config = dict(
    dataset='flat shapes of many kinds, plain or patterned, on busy backdrops',
    train_examples=195000,
    image_size=32,
    conditioning='none',
    cond_dim=128,
    batch_size=128,
    weight_decay=0.4,
)
Rows from block 2 of a small image diffusion model, named by matrix and row number. Rows with one number belong to one neuron. Each number is 500 + 25 x the weight over its row's rms, rounded and kept within 0 to 999. All counts start at 0. Numbers have three digits each.
After each neuron's rows are labels from the 100 images, of 14976 (inputs lightly noised), where the neuron reaches its highest value: "top examples" is what is common among them; "colour at peak" is the nearest of a few named colours to the mean colour under the peak. Only what is clearly more common there than usual is listed. The data: flat shapes of many kinds, plain or patterned, on busy backdrops.
# fc1: MLP up (model.blocks.2.mlp.fc1.weight, 512x256), inputs 128-191
# fc2: MLP down (model.blocks.2.mlp.fc2.weight, 256x512, transposed), outputs 128-191

fc1.485:507484498497519499485550460559489519512480461506461465487535504517504478471513449543524491481474465492506457477515487466486531493540505476518491513515500505487512468481507528500518494503556506
fc2.485:545472521498485510484546497507495549511501459468459536483487475470504499485489514465496481499495538507499462515487528461540493471452519473504530525501528487482473454487509512495522506496567492
top examples: white shape; its colour: white
colour at peak: grey

fc1.503:501538484483526489491520490583525525507521524481478448469497483478533510474510511471454476494502441477487514512501510494475476539538504520510502495538473497462489476519494450504506511489499510
fc2.503:544524527497520523497544513530524489494545504465490565460488488484450507492558486508533416505466550518500527476454511513487530528496522497514531503513483507500491436495494517530500509520474514
top examples: purple shape; its colour: purple
colour at peak: purple

fc1.82:503500485516477537561467511455456516548517504495507554521503463509516483552504558495510554470500514501515456513484488495509438490481499513495537489491473467520487533487503509505507467499470490
fc2.82:510500471508483465496492495498460497475444491534512552496524516511476494538516515484467504526500549473536474521426506517495497439488489510489532527480509516539540485484489479514507471517491489
top examples: orange shape; yellow shape; its colour: orange; hexagon
colour at peak: orange

fc1.411:523485487499482497489492509544514478494492496490518480472482507530475459506473492433487505461505532509488492499503469490460530537500503504503472500480499504505458474477518434467517560519444519
fc2.411:527481500505518505471504486524509494496505489507496504496519524499503459533472479506522496521545459474510503485513506521508483519533547491510472489516477497499520484521510516516488567514475476
top examples: white shape; its colour: white
colour at peak: grey

fc1.389:496490469591492506480457502528488506521453493512505522494495519512511516553456480520501465498474502502499467506492500463532545534523464433526486482521556483532500533504502508516522531488543508
fc2.389:513465471524478512510495521504534516475498474516508466491475471505520494533492551491529454512500497535521470506532507477511496504469513478520481533494473483507497509467510519498519561495523525
top examples: red shape; its colour: green
colour at peak: green

fc1.447:497483476463487499509497474445482521499457488497494517501514479514523473513480473506505549455501564491533534490480530491491513519528525471477503463473496524462461527476504462475478528467496490
fc2.447:481562491522499429487527488511481523509473500433501531480466528499464466496490500499507469475495494522530557514470469533470509528478545471508497514553479520488513517504479469520474565494510508
top examples: yellow shape; its colour: yellow
colour at peak: yellow

fc1.319:504497505484529502479526511511492487490509499460482502536429516498532492508499492503495520472518497491484501509485473487497510502497506497497527481452524511458491541496501497479431525515487496
fc2.319:513541492505488516525482487519473478498530469489477519536490542493473505470515545501530526534474543531546495514491495489471514520489510498490522513550472469499517533477486504526475534502508497
top examples: yellow shape; its colour: yellow
colour at peak: yellow

fc1.184:516520511487476507512480480508521510505499479483537500484519456525553494506515522479472475511446568501504504501500513504467517505522480477498495515499492489487504498542487504507512511498454530
fc2.184:498496451521525511481498526504539496497502437454528468502521546487484536540478512503488480499455463519502565524478529493543508542459528495471507506507509498531493570463492529526491468502470448
top examples: purple shape; pink shape; count: five
colour at peak: purple

fc1.469:427501467512478509540537465481534488453517552459557500477481512505516434491492523465444509510479444515506482490490508490470496488503509459496500533499556529499497548535535544481501488495468528
fc2.469:474509481529517507536510529461505526521492529488511527507504474519550416466496472498484494472529491511459536507497527470507466532502469480509459519528504486533501508545521525505540431470508536
top examples: white shape; frame
colour at peak: grey

fc1.490:482552484544469543531537443457485491477484547508476510536510515519457506501514473495477510504482502492503491517488483532501458503502520509554535558459548481501503552487490488510526508487496517
fc2.490:522512498500506446495527506408500543518503503472487396521537488496502524553456451489475499491499482516509512549501482507489483518510491443522477546513500506511515512507483479473523462502471487
top examples: white shape
colour at peak: grey

fc1.312:522498527486437485504499491513474506529410469515529433503494508496473541513467518456488492474520430504505485488571513508465486530511483502509496485507494492505495500516499423497458387521482483
fc2.312:508518520499533481486525508493538549528448486494507552530493514520497498489501495493525487478502524540503488493539522498525525482495514470455508492525486510494464506520516567529498444472487509
top examples: pink shape
colour at peak: grey

fc1.431:539468518516476545506479498581548479528531489527465462464494521498489486508535531479482500479497540493474481516512482496508529480511522508517509500505494471485504515484497435506451495514507516
fc2.431:492474542474497552529483484528502502502526500520498534452525498494503479490465494512512483571465454474450482490509509525498463495526503516475519468509479536501454530534495518523504468506498511
top examples: black shape
colour at peak: grey

fc1.263:510532472470501482515463500527517482522496512480514538496481461499516503494510522496436485527476499484511491528519518447516498526493518511453492480449513524519522503509493497508486478479495508
fc2.263:514483478477542515508480515512508497507490497458504499473517493480545519460511478534523479477462552499509503534488504491483482531500523529485470472499506464524518495516479503489496467441477518
top examples: purple shape; its colour: purple
colour at peak: purple

fc1.257:470502494455444523526462450481492510474482497503447485521512504506498493499515450456534530484492540489471489507523478493463518465511485509521498485484475508524459507512481512484470450487485503
fc2.257:523514504491457546529500511503466501545488472493462544537500558487512521488510492506466534492513478484554478494466521447503498487474473507519486502507516537508478508479480468540449445538534485
top examples: blue shape
colour at peak: grey

fc1.22:508485498538482466510451545547494499449453504522516497505529474452478510521516501493483498486440507521489462519513467478456507421518503463495502458529523527510476499527503505497523497496505515
fc2.22:507475509547510460474497463527507494532438515485489499509468548433505507514477519487523538493501484511457496490568494495512511507487520464500478503492457456490475514478514521522506514505535467
top examples: blue shape; its colour: blue
colour at peak: blue

fc1.462:505551482493494490499519490540476477509516517514511492494482506517505503503468503457467494460439514520480578486469489459500493471519479452495478541517497486500507505505490509474476437448496495
fc2.462:507496469499511500495529522541497536523528510485486547493529473518491506523499491500523488527569492480444542480489508456490546504527482409499498502482506492501548459503502497517495504488499504
top examples: orange shape; red shape
colour at peak: red

fc1.270:535477502499514507518547487512517487557467507511481521521484478526542483507484504506474518497462507511532488525494488500410532487513518507527516512446505480504524501513523518527497462461512512
fc2.270:524511513498448513503512508499522468488473481446478518500506456482475491527504495486492542472517484525507473535494511480488513497514501478508496510565511556492507507507515510482486445485533512
top examples: teal shape; green shape
colour at peak: green

fc1.495:488498475526486526498497516567478488499523485496479488528485516534465506516519472488546469504504457459476479519532521478488510495555498459445452505491503469458485491493449549485471498510491515
fc2.495:471487475512462495504511494510524499460472491536478535517480490503514491538500555489479484532496507458481500446497496471486501470476501431488486504491500498476472509489479524499485502480519460
top examples: yellow shape; its colour: yellow
colour at peak: yellow

fc1.91:509517500459468510546476520559510486528492488493500471529511490480510477476503511453491457471482467486494479525503468506491500557520475534535480515503505529484482531508475470509506462491462520
fc2.91:496512499481522517446474476513499478493486514544487504477528497469472475522492479510458458497486521478463489454481519486503526497511486500476530501496475511507526497513490477488513450497483485
top examples: pink shape; its colour: pink
colour at peak: pink

fc1.465:520514523492541490454526503475480512529478533508527508477481512542500504551483551490469472457471418481494474495479504482495488500473522463505501506506497489486510516491511478517466525495547494
fc2.465:514470469501498491498520500517507495512516513558488518512531484500484506540496514469526491513506516463471494464528488481484492529517479437499467531461489492506496498503506500502483494492543508
top examples: teal shape; count: five
colour at peak: green

fc1.421:492476475527471498502485460526486504434526474497471486474530500443486499496474533508499527519430438438504501498510493494516463483467513503546505535502539501515470466543533483521497491515474554
fc2.421:495508460470508527494485531512464494530540475456500533479482504533499510508480462489489484507479582494475500448552475530543474493457507521503558503478481480502517432477511486471497517486437531
top examples: green shape; its colour: green
colour at peak: grey

fc1.392:505466482464475490500530463566526535523510526474505456471511493520519503484547500514461513488505493511494500479490510491527511498508525472496480516512473478560487477463482495462489489502490499
fc2.392:507533525505543529489521500519506500494520501521491532518503478490469453464482489499502520506534469484533511491472521548511465532507522522516470489514528534499529486476489483511506502488459485
top examples: white shape; its colour: white
colour at peak: pink

fc1.76:491508530494510501530479505547506456489485525516472500485550478533515474483513499506538495508513478478474485498557515512549494478521450502512502498494454483547506502519471479477439486520490517
fc2.76:465525528483531491483476511515463497487524515519503501560453486515516489473482516481445551530506546521487507471492508500521478468461480504504513487473547508516523466493463499520477489496462536
top examples: teal shape; its colour: teal
colour at peak: green

fc1.50:530507486470509502514514502516470517516495508534492511528507466537500486495468517462518493510532481517467507508504487479441527500493452515526510533481517506514532497506514473485450501463502534
fc2.50:456507485505510480516496491515537475555471496530503511502511513481518512501480502459514527533506470512465484473507495492546494457535538457507515513499512507499482457507489501512526513545515482
top examples: green shape; its colour: green
colour at peak: green

fc1.480:561531456503524451478514480523480493479497505506530530512482486536542502537495504477493521477490513476528518516460540477492502540512460500496513514512494474480511524518490500520537531468477464
fc2.480:492505467474464544450503493512490489538516482505512480442510480479550510515496549488501473498495476507464505537476496504500518515486497495477488483522481513471472519479515536482514533500494513
top examples: yellow shape
colour at peak: brown

fc1.306:502481507513513537498473502547525508518499500520496506506520520517509468493489524522522512502474522481488465493467445569508479508467489515513509493507481507547485490504519434494513517486506484
fc2.306:521478516523462477483485496497517473523534522486533473569489481494485457487524496472395520517505452474481490492486529489495496523518468533525468490452522489487497463508522487486518552493455498
top examples: blue shape; its colour: blue
colour at peak: blue

fc1.361:533488438505501498499490480520500527477519505478512519483564463492536428497499493519508509494519545479519534498503481515472474479514509518493524473507501509500436549504444477497510582485477493
fc2.361:502505512509491465501504497533489476488551511514519514487472509524490523528497503489464471522547495484470469480476491514489513505494490459493500515493519514510507495520499430508502599509503499
top examples: black shape; its colour: black
colour at peak: black

fc1.331:498499497517506488468469483546481490497507526541520492501492434517467478506481512493535529487473506480519474508478489475496508515506491516467498499465504472504477483513488528486488484466519525
fc2.331:472483501515442492480490483502477490513517513476504482503469508491479534490508483520457530432537507494512516491482501467514484475484511526505472484511521533527513470509530510486459513508571507
top examples: orange shape
colour at peak: brown

fc1.412:537532479507488525518483478541485494495514494504473548555484484518508497546510518500490528488480514503461534522468467481498470460498482519494525516473491484495478521564494482511492511494453522
fc2.412:489516528461450508494485498517533506481513464540502503501531529468535482513481514487525546473508515497558494557501484424453503493452522490519498495503490502503477481455505486466502488508499476
top examples: orange shape; yellow shape; its colour: orange
colour at peak: orange

fc1.178:512510468512465506522495494522500499467497502512497501534526505469494493480477493444496469523451534478465543520543478482483543496494468506510515561513508518498523470516494482514489483441480518
fc2.178:529469475472500531534535509509491491511494514486518538492452476427495527513542532480505495488506484505456513558539511465522508507503492508534520497503501506499481475473504511512493480453502490
top examples: blue shape
colour at peak: grey

fc1.499:513480470492492499520492473516437521481523509474476510517535453465521469490477525464562475498504452489488541499510461489546459504480507497488542524498533497476449535486512499515524505494525517
fc2.499:480519462475496506476497520515479472521499484451487554551519501453471514497536498483455478495521499461550469534458487485532515474501456552509534523477493468503548547480521502492511508490526484
top examples: its colour: green
colour at peak: green

fc1.455:540522483517474488497510511568497502496478491485476486527518519495558477505514489491471490484435518530457530527537515444481487503493498478519493532471510508495478532463484492505465535493522492
fc2.455:519483501485515542508515492520506494510514462502506505535518534468478492550469499531524496541495506517546497482489484475529473497534502451502432506481494528504480528501526518475498555500510526
top examples: red shape; its colour: red
colour at peak: red; pink

fc1.460:514494499493540458494481493477484465523455499532540524524472497550482493510504483496461506488519533505501456484482504494481520505527481488466477529487519508511485539513478582485484499497514525
fc2.460:489510538496493503497481518506496507496452506486470480462504496510525512488489550487525488462508463507518432490534480533466485462496498480493517556493517477496534511504524469527488548506502508
top examples: yellow shape; its colour: yellow
colour at peak: yellow

fc1.489:532540484493571517500519512477471466476516547505457514496527493500475465509502501528531506486475525472509511499462489495493484539512469519474532500470519507475468530447467502496493496510483474
fc2.489:494511447488456517483497485502518496495556480484505493536491453527475490498494509499461513503486499518526486487498489512504477514467493486515499489470519496514511501528522556485476503512485487
top examples: red shape
colour at peak: grey; pink

fc1.343:470507488506454495462502503469507509471513485502509516499506484507547492531513526529557507519527506485483494515464541475511503532520510525473517503493540493492472564475463480496490498472433504
fc2.343:535572512513497501487509494507494491488494496517510496491511505496503462468505515501474500487498522497475476484469516603491531525459494452502521507547498485492515554494506522529494499503512534
top examples: its colour: brown
colour at peak: brown

fc1.317:512506478508471477502459511484505502506525483506546549513465482491543472543497514491484469475444525500522514501506500510473521485528514496525503503527505493492494591473450516506468495480480463
fc2.317:528525492530463522459500497520475495491478470539507470470505516469507532594476526517532481506475520480507458483463485519492533485493506469485518512482499496488445579506479525501492510488508469
top examples: its colour: teal
colour at peak: white

fc1.504:504520501506516517491487490560498546472452493497469519481530451502496468504522448513476527490520565501522459491488495500530484465468516531493489478473500493511484494500524531483501499482452494
fc2.504:470546543502509524489511487510532497506499487541504502502470492494477513492520530510503509489470429473461398521476538516503553529510453531491500497482488502500515495548509437547525439517517501
top examples: green shape
colour at peak: grey

fc1.183:518507498460485514492460471534508498519497533475453472472534495491504465482520515497502499502485508472477476518509525474489498513500491497531504476538469482504488471507466487488486495483513487
fc2.183:503507499522530515489523478516470506496515481491466495500466466472487472511483496484466491497499519465469543477468480494471473509490514450491485517452508471498525462497495527512506518497474513
top examples: teal shape; its colour: teal
colour at peak: green

fc1.370:525496504446489489526485486554513480523524494508502475479487546510502512457516454469463498526478388497503482487529512496487523522522497440467498479505508493486458508510444480527514455467530502
fc2.370:486522491505563514487522505530515490488534512510494521480479502507545501497491485504494486558492497506465558496447478531471471498558484437486480532494497466492527532531477503491482466508504526
top examples: white shape
colour at peak: pink

fc1.454:525476523495503544540521431534498480525492473531464486535502473487491525479552487492485518471468434516501468491484470484501512485493504525525506569555486502509510475519515549485535491487463491
fc2.454:530466546505468497483516519512489506471515515463494531498484482491500493477486493487480522466501539485519467562504483457514512518498491514515505548502522494481505483494497479454535505482458485
top examples: red shape; its colour: red
colour at peak: red

fc1.511:512545485516484495485503494532521470500503510484498492512458476509520512552508463518464513513474515501526524521511499544513483498520497501503475537500498479471511500492475534532511473499451501
fc2.511:523469442493500502513496517455501526512498495450513530515510533476475521552517502466471484484461523493496573530441488472533452508538523515495457474487500496509456530470513520489490464507501508
top examples: pink shape; white shape; count: five
colour at peak: grey